From a checkpoint of a small multi-label image tagger.
Data: trained on pen-drawn characters of a made-up script with 800 signs, 395000 training examples, 3.4 epochs.
Rows from block 4 of a small multi-label image tagger, named by matrix and row number. Rows with one number belong to one neuron. Each number is 200 + 40 x the weight over its row's rms, rounded and kept within 0 to 999. All counts start at 0.
After each neuron's rows are labels from the 100 images, of 14848, where the neuron reaches its largest size: "responds to" is what is common among them. Only what is clearly more common there than usual is listed. The data: pen-drawn characters of a made-up script with 800 signs. In brackets: how many of the 100.
# gate: MLP gate (model.blocks.4.mlp.gate.weight, 480x160), inputs 80-159
# fc1: MLP up (model.blocks.4.mlp.fc1.weight, 480x160), inputs 80-159
# fc2: MLP down (model.blocks.4.mlp.fc2.weight, 160x480, transposed), outputs 80-159

gate.430,181,219,192,178,197,195,176,231,208,169,267,168,106,231,195,218,251,230,187,216,214,132,180,192,97,234,128,160,185,262,217,99,165,221,182,272,269,227,243,157,207,187,207,139,236,180,173,135,182,206,233,130,187,146,251,191,167,216,173,249,233,157,238,145,259,171,200,204,156,161,315,184,255,146,247,168,255,199,186,221
fc1.430,191,203,186,194,218,204,225,143,276,202,175,128,247,160,141,221,212,180,224,190,106,166,211,192,225,308,179,191,93,179,206,261,169,228,223,220,244,190,261,217,97,255,167,155,225,161,275,199,240,235,139,245,158,231,188,163,206,215,198,201,230,202,241,258,184,184,130,194,151,202,180,268,222,180,208,207,202,176,158,297
fc2.430,254,172,240,227,215,145,196,185,177,167,220,162,178,209,295,161,165,149,199,227,112,159,193,194,179,219,233,200,128,177,211,204,222,190,139,198,177,201,190,221,277,222,215,302,191,205,224,190,248,162,286,202,212,257,236,227,227,263,205,191,230,194,243,217,208,192,260,270,266,216,96,223,168,208,197,240,236,181,158,180
responds to: thin pen (84)

gate.461,235,190,230,228,218,98,236,214,205,180,261,186,232,270,172,222,191,218,270,254,170,204,201,227,209,218,150,223,205,240,207,198,222,153,242,146,263,219,237,251,217,294,209,136,194,199,186,191,212,256,199,232,257,168,184,121,241,125,203,217,162,221,195,209,202,211,125,151,198,229,224,232,184,220,191,202,200,290,161,225
fc1.461,240,241,222,237,219,152,83,212,230,184,227,134,184,138,197,252,218,151,233,242,180,196,277,266,242,182,214,167,207,232,173,202,170,199,213,217,155,188,228,182,181,229,256,287,193,236,261,51,262,298,217,274,153,190,213,229,178,170,152,122,182,149,200,222,179,201,210,177,249,187,205,270,201,218,202,211,156,192,222,212
fc2.461,183,154,250,246,209,213,186,138,221,175,242,233,239,247,180,214,169,247,189,209,279,154,203,277,180,126,241,123,188,179,238,214,222,204,195,135,150,228,186,249,190,218,157,148,207,220,205,250,211,222,191,181,223,280,177,249,178,121,190,195,236,218,201,256,203,162,176,254,233,163,217,223,176,177,229,195,213,217,169,190
responds to: thin pen (62)

gate.363,189,232,216,261,223,186,186,271,229,205,241,257,201,196,226,239,193,215,212,233,164,239,225,178,215,244,131,285,162,173,141,203,192,191,108,199,200,212,293,157,193,259,174,167,194,193,230,209,236,254,211,161,219,136,211,183,178,191,294,164,219,226,165,256,172,167,167,163,179,164,195,228,232,187,245,233,251,229,220,193
fc1.363,157,173,229,239,204,97,197,162,162,198,218,156,211,173,207,308,257,184,238,246,159,228,192,205,168,210,196,273,206,184,177,241,186,282,211,191,188,202,183,272,240,323,191,132,204,203,235,187,202,162,203,239,196,138,222,113,204,159,137,217,185,264,201,241,156,167,143,250,184,132,202,211,191,170,213,218,135,186,195,182
fc2.363,221,164,251,229,173,202,146,256,253,175,193,262,142,182,205,166,166,188,206,167,256,226,193,251,169,183,220,155,145,202,206,160,163,206,160,184,174,168,225,142,149,163,203,196,157,233,235,211,214,231,204,235,238,158,211,255,213,202,181,164,179,233,166,214,169,145,206,229,110,113,244,243,103,137,229,233,160,115,180,145
responds to: thin pen (88)

gate.147,153,143,277,181,161,283,191,204,183,150,254,138,223,235,220,176,230,237,182,124,205,166,208,244,233,219,180,173,214,217,151,165,223,237,224,146,199,254,175,134,270,226,231,151,191,207,177,156,195,195,205,186,168,191,208,196,185,208,226,212,247,239,174,232,171,160,181,172,229,223,189,204,187,216,178,195,293,240,187,283
fc1.147,196,205,228,206,186,155,284,294,159,230,214,313,151,164,152,135,187,155,210,195,208,208,196,181,226,222,257,206,229,171,248,251,226,195,220,163,264,146,261,227,205,142,209,207,145,151,205,185,162,248,194,219,182,164,199,182,209,170,165,204,265,177,274,143,182,214,236,166,167,219,215,216,197,216,187,143,153,205,226,129
fc2.147,222,168,182,177,201,196,253,231,183,191,240,199,143,115,164,165,220,109,235,191,200,267,185,224,210,146,238,176,245,175,232,162,221,138,153,246,192,167,190,212,132,190,214,271,195,271,205,198,188,255,168,141,192,114,246,214,168,191,208,181,304,219,193,194,146,168,241,209,175,244,203,193,163,188,152,193,229,194,261,178
responds to: thin pen (78)

gate.243,213,198,224,196,191,209,192,169,247,235,267,196,147,178,153,307,187,238,218,203,261,188,199,178,159,228,167,204,233,109,185,174,194,244,230,204,276,192,235,178,200,272,162,120,204,193,255,199,178,231,159,235,213,159,187,117,198,179,167,236,199,295,241,212,234,193,125,119,249,232,198,209,202,184,207,199,163,226,160,181
fc1.243,217,230,209,169,174,196,222,209,233,195,153,154,152,213,202,211,213,216,203,239,183,221,98,220,175,197,223,259,174,169,152,113,220,203,247,133,196,251,232,156,224,213,112,201,204,190,149,265,203,170,121,214,225,251,177,195,177,248,154,212,281,163,168,119,139,216,243,226,180,129,170,231,211,281,200,181,214,246,181,132
fc2.243,294,286,210,224,99,217,232,134,254,272,212,165,245,148,216,235,221,127,231,136,271,212,146,205,238,231,214,182,234,190,214,184,123,197,173,219,211,192,244,198,202,240,265,193,249,151,154,134,167,182,230,247,276,178,234,237,190,168,194,227,138,177,236,198,246,209,141,191,208,255,207,188,151,132,202,276,222,230,241,251
responds to: thin pen (72)

gate.39,175,132,132,310,253,203,262,264,198,261,189,208,182,225,179,255,241,222,155,214,104,255,189,191,198,177,240,178,271,228,194,219,204,224,192,233,223,153,250,203,215,168,194,236,222,264,183,168,185,212,225,189,208,233,221,228,172,208,283,199,169,245,184,204,290,175,257,148,265,191,196,193,178,191,154,195,261,138,227,178
fc1.39,254,171,150,227,209,268,184,247,252,196,169,262,88,255,136,247,188,177,154,222,189,301,232,165,151,207,266,177,211,186,158,205,206,245,199,197,212,200,138,222,194,218,153,188,225,272,181,244,168,137,184,198,244,212,221,247,167,241,250,208,207,243,182,261,163,225,241,188,233,176,166,246,139,245,229,241,217,134,186,242
fc2.39,181,175,194,124,171,164,230,165,185,192,162,263,193,204,223,274,213,208,220,141,166,165,209,169,139,162,195,135,228,162,202,240,205,241,156,267,240,169,206,208,183,152,183,243,143,215,221,173,224,228,212,201,170,198,228,183,150,179,326,224,168,273,299,234,216,164,188,131,196,156,224,212,206,178,238,151,269,140,169,138
responds to: thick pen (74)

gate.267,219,124,248,189,216,252,175,155,184,149,198,181,220,240,181,150,179,173,227,204,191,144,198,187,167,142,288,154,207,199,205,209,188,198,218,151,170,240,214,177,141,206,195,229,234,202,178,184,299,153,223,237,133,170,244,135,215,189,198,214,202,240,266,244,261,248,292,191,294,277,192,205,223,168,195,222,189,290,102,218
fc1.267,172,179,262,233,221,220,117,228,188,249,142,157,190,201,160,182,147,200,215,277,232,229,195,189,211,203,214,171,205,149,163,234,170,229,190,164,215,246,187,219,201,224,161,267,191,171,159,189,156,253,227,238,164,192,253,211,138,165,177,195,252,173,250,194,157,189,155,256,190,160,146,260,227,158,185,157,203,237,167,144
fc2.267,197,137,141,226,200,217,235,186,239,207,153,202,297,143,233,256,238,209,182,204,169,205,212,194,266,201,224,174,229,183,170,225,204,270,212,250,191,193,198,219,201,251,201,166,199,232,204,195,108,105,262,200,208,179,234,204,197,172,163,162,274,214,217,140,221,249,259,317,315,222,188,225,205,294,241,229,165,256,145,218
responds to: thin pen (100)

gate.27,160,156,213,193,224,189,239,150,160,208,243,276,200,136,230,218,176,212,195,197,177,198,187,209,192,164,187,179,196,250,193,224,199,198,212,243,193,206,139,257,234,138,165,213,232,266,146,248,172,148,220,113,209,176,122,270,164,250,197,139,185,224,185,190,258,237,145,237,141,220,264,215,185,188,216,176,179,231,203,231
fc1.27,244,146,154,227,192,216,243,159,199,182,178,182,162,180,204,213,223,277,259,164,199,239,228,151,221,124,199,200,187,158,209,174,156,245,126,171,131,177,240,180,191,274,204,237,156,255,160,251,207,194,192,233,200,145,189,113,182,175,243,202,274,236,215,227,216,251,159,255,178,235,186,180,269,159,258,228,159,204,170,205
fc2.27,177,278,200,201,246,195,309,130,227,206,171,229,144,298,227,208,226,203,227,222,204,182,269,182,209,246,186,169,245,146,200,196,228,162,156,186,232,182,230,202,175,196,215,198,119,195,185,252,180,202,206,233,200,135,176,186,236,265,152,195,192,139,204,236,266,240,146,241,162,256,150,145,178,216,212,178,251,118,279,139
responds to: dark on light (86)

gate.179,243,183,176,216,188,198,162,172,234,187,167,144,188,145,260,154,104,246,206,161,187,178,228,162,174,215,272,189,277,135,189,228,175,324,169,196,209,301,179,237,181,233,195,262,167,232,230,188,214,252,186,246,205,223,215,141,179,205,161,195,252,186,201,242,178,285,232,220,162,217,122,214,247,155,205,279,142,176,142,119
fc1.179,219,251,198,221,195,153,193,261,179,223,199,285,188,268,173,209,249,269,237,169,199,181,176,288,224,216,172,217,238,256,161,179,229,227,207,231,169,117,198,138,191,239,258,213,230,217,187,267,105,197,133,180,237,205,178,158,192,245,265,173,246,278,130,214,220,195,165,225,167,227,249,204,188,274,28,142,235,152,195,244
fc2.179,222,179,232,188,132,117,207,117,268,217,272,213,176,237,206,241,163,217,277,177,196,236,133,246,209,188,156,216,191,166,182,229,186,159,261,128,211,217,213,226,207,193,190,278,202,237,272,212,257,210,247,294,287,215,203,294,175,168,202,152,237,204,234,216,169,186,189,205,134,219,263,142,267,176,237,278,262,172,163,173
responds to: dark on light (96); thin pen (68)

gate.410,260,202,267,183,185,143,222,164,244,270,239,186,212,210,140,248,177,112,222,244,254,225,203,240,104,287,242,220,127,211,201,226,202,221,177,255,203,253,234,194,242,187,223,200,153,189,152,238,177,155,197,136,157,160,100,236,212,267,243,179,247,141,278,138,187,205,217,171,172,188,176,227,236,170,211,258,226,270,156,210
fc1.410,192,211,203,149,165,104,188,211,253,217,209,196,193,110,256,252,191,162,208,220,245,149,189,218,237,215,262,144,230,134,300,153,240,202,233,207,200,193,178,232,213,213,161,146,212,245,228,100,135,307,204,220,223,258,214,193,222,190,209,192,255,198,173,221,252,302,152,220,180,206,199,233,161,191,173,208,205,259,253,237
fc2.410,186,193,172,214,270,171,290,258,211,169,186,214,219,198,156,209,231,284,203,161,174,199,155,212,208,180,211,182,156,164,187,144,195,167,175,210,255,155,263,164,165,235,140,119,192,204,137,160,218,137,212,77,118,137,160,162,220,218,245,236,194,164,187,263,205,212,188,308,191,175,261,208,223,181,196,192,206,130,169,266
responds to: thin pen (60)

gate.236,159,178,209,201,250,167,173,141,158,205,225,183,138,238,153,196,186,173,186,148,293,258,171,183,163,219,207,275,201,201,273,188,223,218,211,133,233,222,294,242,153,139,157,184,284,153,260,150,215,223,152,232,247,180,184,144,227,215,181,144,127,203,185,175,198,153,162,187,114,225,222,190,211,223,212,212,223,144,219,204
fc1.236,203,244,143,188,249,154,193,124,180,250,249,189,215,162,191,160,206,267,147,131,282,225,164,276,193,181,237,222,144,172,236,203,186,227,193,107,218,198,267,212,181,210,138,234,208,154,213,199,219,239,201,245,231,244,116,207,224,212,156,186,197,220,109,202,211,133,196,226,213,204,255,246,246,267,187,224,229,213,258,148
fc2.236,216,244,139,170,218,149,176,152,160,218,213,169,168,200,207,213,185,273,150,150,230,225,215,268,207,219,150,188,180,236,204,224,144,195,201,220,194,234,232,287,208,160,288,194,167,195,187,200,232,249,207,210,227,184,170,211,289,266,240,219,244,197,197,206,183,210,146,296,280,249,269,168,252,251,155,206,197,227,187,191
responds to: thick pen (76)

gate.4,118,141,163,217,151,138,230,233,221,196,135,232,191,160,197,227,222,252,253,192,168,221,199,120,146,157,214,157,183,221,240,230,260,227,242,219,194,166,181,211,189,209,231,226,182,286,208,160,250,328,235,209,222,247,204,155,153,261,153,189,152,193,82,189,245,197,166,169,187,230,171,190,218,202,279,197,208,157,273,225
fc1.4,190,246,233,176,156,211,159,223,205,173,239,245,174,188,181,243,150,288,200,148,184,182,237,206,184,204,214,177,92,184,131,203,182,246,200,180,165,264,233,222,210,187,270,171,199,114,180,170,238,197,165,243,162,147,252,193,214,135,224,267,242,179,255,177,162,241,220,191,283,163,180,168,219,230,137,189,203,121,143,232
fc2.4,238,183,208,187,264,209,121,210,234,277,153,232,148,265,220,112,213,133,160,185,179,213,170,229,248,290,245,151,163,190,225,203,225,172,229,196,249,269,213,102,116,154,148,181,244,204,163,219,166,267,186,229,231,186,195,248,197,191,231,178,174,216,137,204,185,177,227,186,140,175,228,180,179,211,276,193,182,267,211,220
responds to: thick pen (66)